{
  "model": "image captioner",
  "dataset": "made-up road signs on poles",
  "tokenizer": "word",
  "vocab_size": 55,
  "encoder_patch_size": [2, 2],
  "fusion": "prefix",
  "decoder_norm": "layernorm",
  "decoder_parallel_block": false,
  "decoder_connector": "linear",
  "residual_init": "none",
  "eps": 1e-08,
  "weight_decay": 0.2
}
Rows from block 5 of the image encoder of a small image captioner, named by matrix and row number. Rows with one number within an expert belong to one neuron, the router's apart. Each number is 128 + 24 x the weight over its row's rms, rounded and kept within 0 to 255. All counts start at 0. Numbers have three digits each.
After each expert's rows are labels from the 100 images, of 14976, where the router gives the expert most weight on average: "strongest on" is what is common among them. Only what is clearly more common there than usual is listed. The data: made-up road signs on poles.
# router: router (encoder.blocks.5.mlp.router.weight, 32x160), inputs 80-159
# up: expert up (encoder.blocks.5.mlp.up, 32x80x160), inputs 80-159
# down: expert down (encoder.blocks.5.mlp.down, 32x160x80, transposed), outputs 80-159

# expert 13
router.13:096176147172135119129179098130099157140119151112129135161146125152081146126101135138125108136159144126134140099115147143112170098084205110118164111108120139047118097132088110122171121148152120118152121132096143151096154121152110144122134116
up.0:128128128128128128128065128119128128068128183102147128128128128128092089128128128093124128077144146128134088128142128092077128128128125128150128128189128128099172128128128128155128161083128136175128128128128108139128128128119128128192128128
down.0:128128208113128128128138128104136128128128128128128165143128188101128113065128175128128167115128128111162128124128061128131128146104128128119128128128128128182128128128128147106180128123098128128128122128128128136135128128128160111115109128
up.1:085177128128128128110160128128128128176128128128128128128126118128128128073128128128153128128118125128059101122137147128089128128128128131128128098128128122128128070156128128158128128121128128128128160128101128128157151089128128098131232093
down.1:179087128128128111099128128150128128128107146163163128128128094128128128128168128128128166133128137128128128128125128096128128128141098124128086167143128128222141195128182128161128128128128125128128134128128128122128128128128156128128145128
up.2:174097128128143113112128128083128128091128128128171128132128119128128128171181128128128142128128122128128119102128128099092128128128166128079106128128128158128128175128128182141128075128128128128128128194128153160128128166172128128128128150
down.2:128128128128176128128210135114128128128101107128128128128153128149051128125128166128072132128128128103128128128082128173128128111128128123096138087128166128128128111158128128128119072128115173091128103160128128128104128137124128128128132184
up.3:165035128119109062115128128128117128113128128128128128119101165128136156154135128093128098174128128128128128105128128039128128090145128122128150128197124172128128166117128128139128128170170128111128095128074128128134128115128068128128128128
down.3:128128128128154128138128157151133146145100128055128177161128146125128128128131128128131134117128128107138137128101116128156114095136166112128128146128140139050073141147128162148077120128119159105128148143128128106146138170110128132156114159
strongest on: red face; white rim

# expert 9
router.9:116139088118138114138128122094123106142111103076123091108112149098107130147129141148124145131076094153146146135111136136122144130123123111104155098111124138088129142106170122131108105133142161146105142130117145163149122138089160074116127119
up.0:128128128154114128118128128128101125128184152137121169128128128128128024129120128128152128068128129187117128128115128125128128128128039128128141128128146128128128128140128163128128128128097128128128128063128165139128128089133128128135134128
down.0:128053100128128128128128128107167128128128115178128128106142113076194127128166128096128122128128128128128070128128162102128129120128128159128128128128104076115128128105160099202128128128128128190128121128128137128128099128131128122156128147
up.1:124128079144130190094128101128099128128176128098128197055128132128128050128128096128128128127069128128128107128128128113128128163176046128146128128128128128128128128157124149128116161128060149128142104128128128141128128092118091051128140128
down.1:136083128128116128111128149128128152086174104134128128121125128128192152128172128128128128155112135128128084143163128075128129128148119128128133156153128128113176176128128128128128128128128095184136131128128150089128108128120128128167181128
up.2:085137128149128128103145113128128128122128128108088171128151143128155112075134128198128103128103128110138128153128065128134162200154128128128130137095131128128131128138128128128128187125106118110128131128131114129157172112102128128128128124
down.2:132128116057100128128086128128153128108111128137128107082128128088181128127124134128206139096123128121145128153128128128154128128128078128128128144128129130184128113128128138128128180054113136168144154086128128128164098128128128128125127104
up.3:096157069128119115130129096094120113118137097068128074101100164104128128136128128141128120128069128136128128142128128128107128128118110128112153128128103152097154128128128135128128112104127164128123147133126145171172108129078128128141128104
down.3:087128065128128132143131157119139109148090091118143128089128140111122128128128083175128109106128098128131128134139142128154076159128137140128097128128128128180128128128128116128123121139128124128128153091128116146190122149128128128128180097
strongest on: square sign; purple rim; grey face

# expert 14
router.14:165155126077097094134141114146095117130109119085198081127105132156063132163115150136145129107127103133119144136097096154125090141130171147110134136124140145120150104158136128112120108162101165099094129130135117159130148122090136140107128146
up.0:128128128162128128128175063122083119139128128128118128128128128130160128096128128128128128128142128128167150128103089128154120128047119128128128128128128128145143128126128128128128128106128128100128128128122128141128128128128128128129128128
down.0:128102183167128085101127152128128128083112128128128128171117128128100128088128162117124128112149128165082128128139128163138184128165128128132162128125124128101092072128128128135146109128128174128128113128127128128128128075128121129120128175
up.1:128149128128079128129184067128128128134128128128128128185128145128151215148151172128144088128128128078128128128128096090128123128128128116128128151124128138128128128152158128132128164128128128128175103128128128128115137127128128128158128128
down.1:116128122135128037128128182140128128114128132113128128158128128128128100128128131128128165128128128128055123128151128114128128128135128121128155199128128128128128145128128128128104101128128128106064182128128125128128128128128143128073128174
up.2:128128082128128128082123079141128133059128128108128209128128145136128128128190161128128128133128128128128128128128128082128128073128128128128128128128128128128128128128113096128128128128128155167128128135128128128128128106128081154215091128
down.2:128096128099128128187182128061128128122128055192128128128139128078151128119128128099105128163128128074128128099128128136086128105128091087128128128128136175128135128113128090129167066128168128128128142090160128128128128181128128143128128155
up.3:128128133120118132094128068129085167128187132096118098128128128128138165124167162128130115141157128130128163124099117098061151128128128128151148104109065125128153128153146128126128128090128128124201107105110180163128128097128128152172102077
down.3:128098124130105128132181172152128128164165124169131128132134128128139098133128077128128113171116128132066128131189181067119128093128144128170175128162109077147132173114132128156128128173122075113128122128085112081117140132128113128125144128
strongest on: white rim; white face; black face

# expert 18
router.18:141147200107105088123096091142078122095136139102168164141116152118107128103097158103134135092140138154167158126097110177135144162106132101108127144080137154138134090142113146095157109110122159126093108098155134149139131112129116115098125150
up.0:106072066145128149124128128128221128128128135123128128128128128128251089111157128156128099128128128115128133128128129094128128128128107119158128128128128103192128181128173128166141128128128090133128118128080048128128128131128128128128128128
down.0:161131128156103128128128128122128093128128169105128117159157128152100126128128128132128128130101128128128161146128128128128139128128102128128128128128128128128154128128107128143161128134128122128128128105066128119112128147128104128136128113
up.1:128099141128128113128192124114114128138085128128151147128191113128144111201177128128128128128107128075128128128099107128134032128128128138110177128128144128128128162128128128128128158153106090128128096128128085128127112164146104135128128128
down.1:092128156171118128137128173152128128131087136174128122135157128128128120128128128128120128128149172099128126128128119128167114128180128133134128139109223128128128128128120136153128128128128084128088103117147128128128128128128095128118122128
up.2:128111128128102093111129128128128115128073099137163069157175124098128177192144161046142128119128154128128137128115111128183050157107128128111128128128128148154194137103069128077176128128128136137100128128141128140128090174175128059102128128
down.2:139128128128128136128128145128169137128128128166111128128093127112156074137128128158152099128128154199128084112181181128125128099144128169153128128156128118147128128115128125128106128128099087165169128128128128128152128128128128187128128128
up.3:156162128128086128128094083144081147100166166110170142128128149184074128128128181128151093088128143195167128128128128171128148128128128128128128128152164152162133082160128135112140147126109172128128077128172111128128141093096119126128113137
down.3:082133058128151128157128122128128121168128087128128128080107120132134143161099086167176148120118141128115095128128128128139100147105102175122088092125086135122078128094128128124128128128128128158086178128170151136149114128148135143115173112
strongest on: black face

# expert 15
router.15:158141155164134138149128145127117126073100125134165167123088135148096095158097144097105110117131164097129129093129126153147100090122161128125114115112108157098126102154076107145163117142119155144115166162144092147146118131151096188095113126
up.0:185128173144128130128128128177149139128133143128128142134095141133128093128128162128114114094112140128128169128112128128134128116128093128176128122151128128161142128168150174164166128100070149128125094128151076118147155128102111100128102128
down.0:128128128077128128128128128145117136171128128088139136125079123138093128174114128167149149097080128128128149180138107119095123157128155132128127097128090128128128138128132175128083132111114158128078159136080101128128128120085142128110128128
up.1:114128128128084112128128118158104128132146128100128128128128128128128128128128140128123106128128061128128166128128086128108188173116111105181190128098128128119128142147171128134128167128128128086124128128128128128128128128128128128128128147
down.1:128172082101135182126064128127128128128128163128135128119123116128128110128128155128128112128192128128133128128184128128068128063128110128128128128128133128197100128200132128128084115147125128165128122102081123128128128099111102128091045128
up.2:128035128128122128128183180128177128135128128128128170131128128128157053097128105084128128128128128084128082145189189124178128128128128128123157128147183096128128150128092128109179140128128128157128106128128073128110128128128127178128128128
down.2:128109128098128080128180139128128128128128128125128128154152186128128128128177128128128128183066093044103128128128128128092128128074147128128128147118128128128145127128129128128184128128137128137128156128128128128185128128167165128128128192
up.3:128109087128129197149128162168128153128173143162128104157128128128169088128152128127128119126128127097068128131128194128090128128082128140128128106183101128128105159128179128128128125128128100128128128128128128050128141128120128128130159076
down.3:148128128155128128128178128128090091128128136136128153132160111121128128164128154136145129128134081115128138128129161163128118128151128128097097115148135190142128158096128128128128128148128128128128163128128128118170128128175137128128141115
strongest on: black face; red face

# expert 17
router.17:156107135141117163143100157152159139116146150142128088105106142100158060092085137129134112104117175117118112067146140167135151132144100159145132137133121146131128084143112121164175134104123137139115100104154107120150142096139070131098133132
up.0:128128041128128179128127093141131128128128131128128135140138088128093128137149180128114076128082128167129178128130128116025128089128125071128124069128128120128154128128128171133123158119128128137128128124128128101106132128128128128128128036
down.0:092128143128128133128128132128128129128128128161128125128128128162128089121128091128120128162128164128128128128128219111049128073128166128128174128128128128101128128129128134137123092128128076128154128116076132128128128128144077158089128128
up.1:128166128087123128128169086138128128128101128149128128128110128185117159086098128128128084128202135182128128128128083177128128120128128128128128138109128128059128104167095128128114128128128128128128105128128128128128128128140104128128128128
down.1:146128204128128112161128128128133110136128103128128128179150128128105157128128199128128128128138137128128144174128128128139137128123131128128150128128160110128076128139157220122174138093128128125101116144108128128117131097128158071099128128
up.2:128176128128128128093161128128154128128127167128115076128133128142128128128153103181115100142128094149074128128133147128066116128128109108128128128150103128128161128128128118155122128092128089128230128128082169132128128128142128188195158070
down.2:094128128128128128109209168138124128182166078139128141128128128128076128128128128128128143128128128128098128128128128091086128113128128128128128124116128105128079128128128104128113128166142124128128128167128135107107128128169093128128128142
up.3:107138128162160128199126207111128118152115115128128141114101133128134117146077146173115128128128160089128128128128128128128109128127119126122128128102128128185097128111089104112156088157128142128128128128128128124128128128168118128128128128
down.3:082194128128113131128128083128094106126128128096122128128099152128124147171128128128128136128082096128178128156128084153128133183128128128108093111083128128128128128112145128128128128091135128128128194088128127128172118135128177146128176064
strongest on: white face

# expert 29
router.29:158145136134084098082133129150121167133109168099151125168135103135077120144151135123154107133153141151150119132147129118126137103147175131135175144151139103083147133141121133111140131161122139142157120161103092109089183116103138121148123138
up.0:128160128125128077090086088103128126128153140128131128125153176128128128128128219114128099128113128165164176174128128067083155182128101054131172172082128128155128139131128128128128139136124133128128128083128128128128128128128128088128128128
down.0:128128128128128112163128166128128128128128157128186088128163128182184100128128052128128128133128128128109128144155128141128041161128117162171128166128163128160128128128098128128154128117128128119127128128139128077128125128148128162128128108
up.1:153105084143128128128179128128142128128113120093128128128128089128073174128161128128128128128193128128134128128128129128128128128128128128128128128128110159000124136142128128128128148128131128128128128128133159136104111159128114128128126128
down.1:097134128194128153098128128139083128128128128128128128146128128164128128125128128162128128128143128178128128128128126128128128128128128128128128053128156128081128128128128054093128098128193128089128115128151200128118128128128128128127128128
up.2:128069128128128128109128128128128128144106100128128103128128076128128128128128056128128128128128128128128128090185144128175086077128128128122128126199128128128103147128128169128128128128138112191128128128161128096128104128128128128147128128
down.2:128169128128120110117128118111128112136128128128133128170119152121047101128153172128109168128128081128128152128128124128128160128116174094128162128104128128069101136124128128128074128128145183132128128158128128154113147128128128128128135127
up.3:128105128173097128102081128128102149050159142128115116128128155105176106099128178102083128128128128128128197142158134118122165102189122128142151166128094128128128128128157128148128128128116130079151128154128146128119128115128121164147096128
down.3:128128128128106104128077182128128128099128128128167056128099128128128128103128128124163098082129128128128095128117098128128129128194128173128128140128147096180128088142138160167166169128128080118128104135136128079130128087128128128128153107
strongest on: grey face

# expert 11
router.11:142127130130109090137140160147127114084128114107165142129135104131070131120091143104100114152131125125061154129142134152133102144132216115106134135118132168099120136152106112127122127148150133090079125138091142129126115152119118117088137138
up.0:176128163157120094128064146128128094074130136128128189128128119128128128101082160101096128114128139128128128128175119128128128128141168128095128140128128177128128128126128128179111128128173150128128116128192128128128128128118095116090128176
down.0:132108128063134119135148135097141119106173128156128114130119161075166128128128128068128141142115128128128128128120150087099128128128115128121128128153076112128178116128128097128128129128124128168128128128128076160165128128151131173128128181
up.1:159116168154128128128071162151127128128128207098150131130128128115091145128077128111128161128110144202084128143128120173128129128178196098100106128102128172128128127133136128135123128130128148128080128134155171128125171128082118128090119128
down.1:128102155128098130094119102128128128128190128157120109128128124128125128128128128128128128178157128209103083101129128076099128094128120128139158138128128119105120128095135053128116128117156111128165152149127178128128106128162128128184128138
up.2:166128163128110080133128158148125109128100205107151128140128110117088128130088142128106167128128128204094160143128125160160123160172190128107128130128128157128086127128128130128120096140128128104084101128156173128124171128128128090087116152
down.2:138128161130128128128129117128128132128178128161117128128128128128128129128128117128139151185156111214100128128128176128128120097128129128139155134141128128107115103128124049120128090128161122136156157162135176130128128116128128128165107149
up.3:146128128140113128150128128115128128100128134128108128128008171128128130103128185128128128102155117148076126041128146128094154128128128128158099128128128164128128128128111128147160121123157148128140128128136128160182128128128128128143095128
down.3:141128106128111128128060128128128134128128128109128113102128123128128149156096128133151128061115163112181169158128058167128128155128128128128099120128128147160128125128166194128128174072082129120128096093163128128108128128080150127128102128
strongest on: pink face; teal rim

# expert 24
router.24:079106124163090135156163151127146161156122138126110095166133139143118146183082141145112116134113131144071138135124160120127123123102162131140159108143115136106089118113151095133150093178163125119109123136115137113123160119157118077092137114
up.0:128076128139128128119144128160128128128128128191128128128128128101124128128128128128188165145128128128128068128169128112174128128128128178124106145149128128095128128072128128128128115176159122204089128179111128128128128145128128110128128170
down.0:128128128128128162122099109128128121128151162148117128095128094151134128128115113128105114155128128167128092110125138146128118098150076128128128128128190142128086117128119116149128134128148093128143098128128170104087128128136103137128065114
up.1:136082128128134128128128128112115128128083128128128130161128128069144128128128077046128128128071184124128105156128128114128141137128128128131119135128131128101128158049122128128145128169128140192128128128090100088092128128128174128128128128
down.1:128128128132128128128128138158194135177128137128123128128128128128144128128128101128128099128128128128128128128117128128118128128151077128128128101128128128186114128171128128154128125145074128128125128128128158084078126128157096140097128111
up.2:138128102114128128138128128128128128118128128128128182128128128128128128000094128128128128157128128128128128067128128159137128105128078128128096128128128154128128114128128128128110128128128113128128081138110128128118108128128105140128128132
down.2:114128128192128135128128128128094143128128123128128169128128128128119140128169128106128128128128128088128128128082128128168128128128128128128128102095139104128128128128138063080128118131128159128171129128153152128128128099160140088159128171
up.3:128128121128136117120091128128123128128142128179121146184128110125128128128158069056188191128073128098128128148128128128128130128067164128128128155128128067128128128128094128128128158128128128193111164172128097128128126128148168110128179177
down.3:099085144128163128138128119123128141142128128184128128128144144120149128094129128128100104143128128128128124118113132149128105128128128128128125101137204146200146134155128099143167128128080096139145128109191128131128128128128128128114128128
strongest on: purple rim

# expert 2
router.2:092102079112152148137158101113162111165146092159129120105152117148138170141113106146119122157145143133086087100156152111100091112104111138099105122162124152103098141120149131141112105147170119154122148104143180136140098159161110108120131104
up.0:123128084169102158127128128128118168128165176128128128128132128129128083128128128154128109128106128099156128104128128146128128128200051179128139128117142096152133108168128128128158128137054115120128118115106128068131167093128112128119128128
down.0:077128093128174128177183128084118094128065128128128128128128128102128109128079128134105128128128139057128128128128128157137077128100135105079126144086135160128170146128095128097128128128113139128128128128128128156168128128128112169128128129
up.1:107128174128128128099128097170128157159111186128128141149168115165112124128159118128117128128128128178128128192128117128132128154125128128128151134128128095100122146128128120112128182116128128122128128113128128090085154128099138135128144124
down.1:174145103091106147142117105128138128155128127131128128101128086128170128128067110128142152128128157128178128131179127143107128126116080160130128128164113128143128147148157087128098133112139128165098126104106128124093128088107139174128128083
up.2:128174114183128128128113131128128138105128128128128128128082131160076128169128128128159108066154181105128128113128128146128128077139128177128103128128128128128137087142128128128128128128102171128159128128165119128128126115128128196129128128
down.2:128128155128128132128108131123128134128128128128111178105072150128128128104128142128128075087162135173117128100128128128153088088128128128134107157147128150164128106128128128165128128128128128128184104128128102128121128123128091187146084152
up.3:128128177128128107113128096128076128128084105128150128176128128128063155102098210128128128128099088170068180128028128128128178128099128128128125128128128128106119128128165128115160100128128128124086128145128128128128138127128149128128102128
down.3:128161128075089128104128128156113128172094115128128128128128128128116128184161128149161128097111102129106128128128128128134054156139170128145128167128095128174128128097152166119076128148128128101077128155128128128145128128128156128145172104
strongest on: white face; hexagon sign

# expert 3
router.3:137125171100117098137114162154142128114138145106133097143103155122136090112076153117106126101149126115057176156121141175114138178111158106125159141118118161109116111139123159129165124125144155104087113084124096158127158137088119080069125147
up.0:146128128196149128118093216087113092128077111154134217128128128078119095162128128128131142116157128126160128127128128128165088128128082128076128128088128128128128152128131128128128128128128106128109153128128141128157128128163128144161119197
down.0:128078128128128125128128097108134128128128128137112132120128166128179128096128128086109100087128165128171128143071128131179116128128091090128084158102128128128128128106128128128186128101096128128144105128155128128156118128128122128128109128
up.1:169128159167128128105043186128112120128088128152141177128128128128156147143128128128142172128128128128095091128151128128128128128128128097128067128095147126128128137097098128128109102086128128128128128128128128154128087173145128128128128128
down.1:166031177128149128128128128128128128149128097128128129160128128150128128128161128082098141128128128084128123128128128093128107102118093128093128128157128128092142128128128128128128113128128128112128128171181128128128154128128109128109160180
up.2:128126092111128128141108128161149128120143125090128047147144103172147128153128169128107128100100128128110161204108097128128128148128130105128128128128128148132139166176128156144128128170133128105128128103128096110128128163110105071103128092
down.2:128180099087097128115090143128129128128163128130117087128072109128128128158128128141164115121128107141108128153162138098087128128139128128154142153148096128169165128128129158128081124128120114128128171140102114116143128128101139164174133078
up.3:196128205180128060128128128118093128054089164128134174128097147080132109103128128128122167118128123128128145122127128158163164128128138128128128197094128128159128128124128128128123093087112170128128128144128128128144128114129128126128128186
down.3:128091128128128148128065078128153128128113066146103128128108165128128128128128128128128128120128174131128128128138128128128128123128128090128128160128128170145128128082172128128146141133172169155120155131199128128128128100128157128128130128
strongest on: teal face; green rim

# expert 12
router.12:159111137081116143142093154160144156142136115102137129134114110188126124150134131122121129142166110115071139170148152110092126102102164150159103120166101113150074147141146155136084128142131119139121104160148107106111122127096150095120094145
up.0:116146128089125128128140128139128128150172078124099128085115128128103093128128128128158100128106121072116128128128094128101144128078148128142162128141096107109160128140138128139107202088128128128128128123055078128128088128128116139188133128
down.0:128090128128093086095128106128133151128176128155128073141145107100164152128156119128138128169167127158121095140179159075088122128128128128128153176169128128085129142128128137128128111129170104168128152162105171128128084125128128154128128138
up.1:164126128090128128117093139148128151128128127096168128161128123172112128184146128085154128128128124171087128145127128128128128128128128161128128128150128111128104134139159128128129091164114128145128107169204112120106128128112164108095100155
down.1:128128128128128128174128162128160128128134094121128128099075165128128101123086128159104096087128128067128128107120098158139092116128130128128098128148117170128144103143128128162160147141110119102128128128160090128163128132128085128113136136
up.2:120128128131128128128128106128128127128165067128128162095128128136184128128128148139103122168128128101128171188128086128128128128128042080140128128121128106164152128149147119152128191066128128128128112128097128128114089128128128128130128062
down.2:128116128128128111105128128094113128128082128128147080128135089128129175128122102128158209128139128193128091138128174110128142123128128128128128121128128120128128137052128128113128081127188153167128143128128187144128128128128158126128116128
up.3:128128159101128128136128161126128145172128103129052179094164133115140072128128128155143128128121128073128128142128117097128164128111128128150128128128102128128128128128128182128093128128133122128116128128077084108147128078118128094128128128
down.3:128128159128078128082107102128114145144103148128128066128128084128111167128167140128123128182168128220109125146142157128100095107128170139141128146128107128110111157133157128128075128128172128128128128169128192115128128128141149128145106115
strongest on: grey face; white rim; white face

# expert 23
router.23:126129179147136075158151105102071111136100107139140091145117163131125164155077157099107141102157135129135169110089114166157128135089162116088144148087140160104142096111092112105170102133156157108100124129127149174116130139154122130098112142
up.0:128123083175128128115093166128128141045174128102121128121128128128128140128128167128128128128128128193128128162150128128128128128212128128128128128119128128128128202179128128128128128128128128128128107128128128101128128128128128087128117128
down.0:136128163128128089128115128128128124128209128128112128140074184128135128105113128128128128093128128128128128128128128128128181128128128128116128128128128128082128103143128147128128128057128128128128171128196128183128128128126128128126142193
up.1:128109087128128128128113132128157128132169153125128166128128144128174082092149109148164117111128121090128128163128128128131158173145099152178128128128090104165128122132166128128105128101128102128128128128128128095148163084071145173180170168
down.1:125128128108128128155128128128128148128128128148128149128059141128095128128094120183128128072159128128128121128144136128108128092131128159134128128128128128197140069167128128150114128128111128110128128128128068128128144128128079183128098148
up.2:106128097128128128128128174155128128093128154128128086128149128128128128128126128092128178108042160112071093168128128128128113128128145128155128128092128128128128144090107128099128119128128131147128174092133128113128128128121177112128128128
down.2:128091128128120097128059089128128148099153128128100132159128128128128161085128128128087128128128128128128128128134128128132194115128106128155128107128081128148128153165171163128128128075172157128128128156128128128128128128128176128102091162
up.3:131108165069182128157175128128152130185130128128124168134177123126132128128124128128134165128128153095117128133128171128128128139084128149128128118118143097106128132128085101089129104148098086128111113104096085128096137128145128128106128188
down.3:139131082078128128128128128120128128128113111144146098116128083128158153172128093083128151128128128102128097128152128128128095124128143128128123128128089110126174174108128128128106128128128107164128128134077128112128089148127128163135139097
strongest on: white face; circle sign; green rim

# expert 10
router.10:117140106087152107160153131150137149143165095080147151129139119162128114152117112149151135118117153068136122152131100153090116147072176148119120107129085124077140130146110151126139157132132113149109133114107078140114121125116135125094164158
up.0:106151101123125202106128128114128128128143088088128206128128148128121128128128164128128128128128063128083160128128128136097161128116128128126128110128147128128097128128128053110104100128139128128128128128128185123128128128128128096128128128
down.0:117176135087128128104132072128128128104080173114128128128128128128128128154128161123128106128153128128194128128097073131150136128128091128089128128123156153160128118128128128128128154084128128128170136128113146104097128128071128128114128094
up.1:128128128128113077121128128106128128068128120128128077110128130128119071128128205105063050128128128128169182136130128128128128091144115128128157128128128128104191128128139128128128128128128128092116090170094128128128128128052128128128087106
down.1:083128081128128153101128128128119128128145167128102125128128083150109128191128128128161111118128117208158095128128128128128128128128128128128154128110166128149128124120150128105128128128130105128149128128124174128093128128095136133141113045
up.2:162128136128102068128071128128106128128128128128156115167145128100128128196123134128162128074090174128128128137128064103191128144128158128128129165155128128143132128128128128132184128128128143128128136147128067117131133109128129128107128221
down.2:128086174128143105160151192135128128122128157155131128128087154131120064077128128129128114110128128123128091085128181128128128083128128128128163165153128116122097128146128128162153128169128115128134098128128093106128128122143092128144128191
up.3:128128147128128127117128145067110134128105114128099128128128172128128128128129176128128128166128087128163128128125128128128128128128128084095152150128147140128157128128128113128128106128128138066128129162092111128135128128128117128128128119
down.3:128201128110147162167174085128111092128097154128128128089128113128119128167128126128128128128128128128164128128128128110128128162128128128128144128092128186128128104094128073084073167128128128183128154083143128153128133128116128140128128128
strongest on: blue face

# expert 31
router.31:118157154126125077155096169128080132107146136117120126153115136124143073196094166165136134077178122100092160150122119130107138168131158107121163155096103133160158105132099141129167095115138142091105139090092116159141138090129091144090108140
up.0:123148143128128080113128188104128107090071128137128106122093128112128156141104128129128107097128128138152128128128130128154082134158128128094088128128134166199167109123097172128141104125128159128128140128156122159158114171166128128128132129
down.0:128157141128141165142128071128116106152128065095128201097127157128091128122128148128128113128137111128128128120094128147128128141075098111128128095128153128057128128128128088128128124086145150128161120091142149128106127128154122128128137128
up.1:151128128172128095128128167128092112075141128102128128128128128128128128128128188118084085128128128120128195128121067128111139100176125077093142128128128162127128128177128170152177128124111128128129055127119111128099147128128060091128128128
down.1:089156128088157128170113128088128128128127128128128096080114128072128110135128061118156128103128128128128070128137128128107114139135112114128128117128122128150128097054074145128145097130129128165156151058128128154175128136128128128128139089
up.2:128128128128128128128189128128128128128128128180097079128111142092147126128138069128166128153128158128128059077128162103128145129128056128119128115128128097119128093083128132128103128113063128158149185128112106129128128112107128187151168128
down.2:128128128128128124128149169128128128128128128120128118125116128181128128128158132128151128122128128128128111149128128091166128128128128128171128153199128106129128146177205141166128198128128119158128125195173112128128173079082119128128128151
up.3:128128110112096154094192162108099136128128128154164128151128128095120196128124082128153128133128175128102128090128128140128128090128142128128047161128128097148161092153133128128132105160128128158128169173158121128152138128131158128103128155
down.3:101115158104109128128173076126152128128133110128128128162128128128057105128128096128128095102119128128128169105128128088104128177128181128128128128119185082128128122214118128101128128149128128128087082113128073128145128141128128128128145128
strongest on: teal face

# expert 26
router.26:129151081157146180145107131138105104117111109089152172122128134130093126132110137148097157111104131110172164129112116161122150154131113083121083087081146134152091133149085113120145114150116146089097110096142121141124160130137119100099126097
up.0:128144128171139183128084132164142128110128128080128195116143120128132132123128128155120141099112128128199128128112128152128159128160076128141080110103128128179110128141128137128128128131082128128128107089153126128128167119107128107123128099
down.0:149163128106162174167084128128145103128039143108138149104098118128137114145128128158157128079112144107158128128108098153160133128128134128128058096128137123209139128133128180128128134108103128128125126083186088141128156128109128128128104089
up.1:126147068176145191138091122163140128103128126078128128112128128131129128121128128152111140103128128128178154139110128153128147167162086091137077105095128139175128128143128128128128150132128137098107106086162140128141171128122128109126128097
down.1:150167112107154181164091128128141090141037146128128155104105128128128118128118128128128154081128150128152128128107105153128143128128128128128053085128147128214128150129093178131128131114104128128128114089177095128122142128113128128123101085
up.2:128133128062128128153128117094128113128128128215128034128128104153128128184128128128128160181175128128128128140128210128128073128128128128128161128147128128082128149128128128128128063152128092128128130147096128128128079128151128143128096128
down.2:128128128175108128128191128128108128128128128128151128128180103128128128128151145093131078185128111111128128128128128128138128109128128128128192185157107128012161126128128061128128128128128128101128129196040128128128127128128121112121128175
up.3:128235128101128128128128128128128128128223128103128128128128128104128128128128075128168128081079128146051097128143128128128128128128128084128128128092128128128128083128128128075128121042128157128128164128144128128128128097128180128132128128
down.3:128128128148099097128132128128128134128128105128123128128108128125158128128128128045096128169128128128128155142128112109128165096128128104128153184164062128033098123128164079128128128128128142128145128128128163128128109128128128128128128210
strongest on: brown face; grey rim; white rim